Rows from block 2 of the audio encoder of a small contrastive audio-text model, named by matrix and row number. Rows with one number belong to one channel. Each number is 128 + 24 x the weight over its row's rms, rounded and kept within 0 to 255. All counts start at 0. Numbers have three digits each.
After each channel's rows are labels from the 100 clips, of 14976, where the channel reaches its highest value: "peak on" is the class under the peak. Only what is clearly more common there than usual is listed. The data: synthesised sound scenes: up to three everyday sounds over a background.
# conv1: bottleneck pointwise conv (encoder.blocks.2.conv1.weight, 64x112x1x1), inputs 0-111
# conv2: growth 3x3 conv (encoder.blocks.2.conv2.weight, 16x64x3x3, transposed), outputs 0-15, a 3x3 kernel for each

conv1.29:126072141130091163130104109149120099115122150090167170117144121141141117116151101122126142073096140138130136124142116146125107139136148093183133123142115119083116125098108165095129103114162115102142168137133157136136129112133143155187129155138120106068147137114112155099116105126159094175149153127143115142163112117102105142144161075123
conv2.29:122105140138127148102164111125135141099164189139082129100129132132135161124107129146155148124130177098145088160158141102161120133086107135086166102161131080123124137132120092124152146132098133105153129088119140167131112164135151112170104129124133115134107102136135151128091136123173139103158101116128093145133133093116123137152143109161134101082111142124201142115130132147042153122135143093122155117117118137147108134155113102142122
peak on: howling

conv1.21:179111147154122141097121164135105116169122171128132103086146134104116117128117103115121112169137175145106145178110102141107114155126155141109162177113108172102115116138113153136114133122127103137154133113140146150087106182121117129137110167146148113139129149205185103112140100120140112119120121134149137127135131119111145175108148083127
conv2.21:117177109108149100128111146125136125118129168123130112109134109132117154129147162103143139131102169192115071124124104141135138128139149128130141123140126095126157143137134128077143188166096135125133159129105108133155124103146087150195106162116114110134126133123136130158088167105129120091177116158117150118152112127118141123125165056116128155111112181146130125156130102101167100135136090141134169113109126140171148132136106106115091
peak on: siren

conv1.18:161143087113134139132104097114142139123116117111125097158131101150132113146148122121145116124121223120136133121123109117162130119081099098124108140136110126146159148100139111162166142165142045172088128098159136131127118094114141158091112103129132167163143105116137101136149144163115162118115125106133106102130119150135110094129139153157
conv2.18:123135118120130115152116135126144127108141133162106120144149086142109148161100137131118132125151076104152190127122154104126158132120128153123099152069163134178115104113105112151122123158122112128115131140123150147092161099124131137098147132140116152089172130122091129155129085193117154101106131137101146124133112163185167113142138136111129120137131133068170113151146105150086139134131115126125138177126097124095135112191100127166105
peak on: phone ringing

conv1.22:145078134124164178152108091092133130089146128133123102124137133096121161145114128162097132106100192116144185127180145123136141155092114105152111126122160116098130133124098112147105140102108100123115119110136123123165113081134130166126143135155092097131159170128077126144147118149084153094084136118112133151119110108127112113113145145121
conv2.22:144098118154108123138153092158098115114129138107149157163120116096132125132133125151146115134082128107146151153125124097111129102139141115151105137132118139135131081146126160150114098133142108149094141112143121147113150081141124167078147124141107148152115126141080124113103139092205099187068136101165102145095116125170146099130165133101142168117127141131098148142178088115083133171125134104130125128127108107144092156124145129168128
peak on: phone ringing

conv1.9:150127127092134093128131106169141146128129093122115123140121099158146154084142203110106079113112083136113147138137111127152126141114131118161114142148117136143150109127143132114090108146154210169125104135143115104147133135130128103103137127140148131107162150105106128085053157106133098153153123143107124155130086155112153121134100149125
conv2.9:148106170142111135105132155170140062119116137111137174165090127113144136125138114161124095121117143079123143179100135113123126142135107123094159153132129148149065141131100136140124089110153093125144130102131162156121137165138146122089108105152129154070126163160142128104173106126081161122091136149093153153140095126114146154132093149126105130127130124128154090111105169113116163127128116138120112131136152153120094125093126106143178
peak on: fly buzzing

conv1.10:147177139136162142105087109126145132109144097122107126155141121112119202118093133110139114138117125146113144144094106158128133127098149154114105131160131121114113145143146102096126173161147135120130099126151131115180107090140130125146093135155117116194171075110113099113149119133093112173096116142137125122118150159133123114121181083149
conv2.10:125128095113135156139117133133151123123105134147172084136169106171099154101113121136113164119113135106136134145113138119118141134110109124127136148108150102138114183104080100124131121125125134104170099200112088124095114141144157130146132114094145126155157159115084133108163091124143093156103191077140130089134105188130164112147138095116131120145162117149131080152117116094110177103152127157120132128093136137118122124138140133146100
peak on: zipper

conv1.7:094132157132118143099140110094141132125094130151096141094146135141102143152128151126112133169139120120095152124139159133103093148108134103176108145110131105128120140075110180127127132096096106152124138166156139154145117125147157145088092128114136143101112181155137167112140131136080170154115149123155118170096088109125120162161138118184
conv2.7:095182143124115111145130134112086158099128125150161112139145135132111131120118147097113141137152124136123132097138145146124112117158139157131112152121115118094176142057141091188121143128104116168099149143069110135147153122140132103121129126169125114165148121116119138112064140111128162130166109139100177163122134127099124120128168110167093160109096137123124079105133195134142124151124156106159109116114143100145140165144090127127142
peak on: sawing

conv1.56:143103118160107166158125117145130137147153179136144106116090108072116134130079159153141087096136089129130144129123093103128116098108112105101087119081109141073078114126087102127090121106142155115141124113115130169150128116072116163158076113139139126123148091136142120158143131112144146152143132128094141107122152144155147136126127122115
conv2.56:124139113118163099140107134112137111123157130131094109102152120156108104119103134118103099126171116143100117151131110138155108129122107130149096113170121148087160146096137122200125109118125100092136123162118142156141138118085101152136143117130096095174130125097138156140126167129118121109129094152098124101158116100141115169134153104135129097139073139148057120107200148082121138137146113116122129102141125127145106141146062133091121
peak on: siren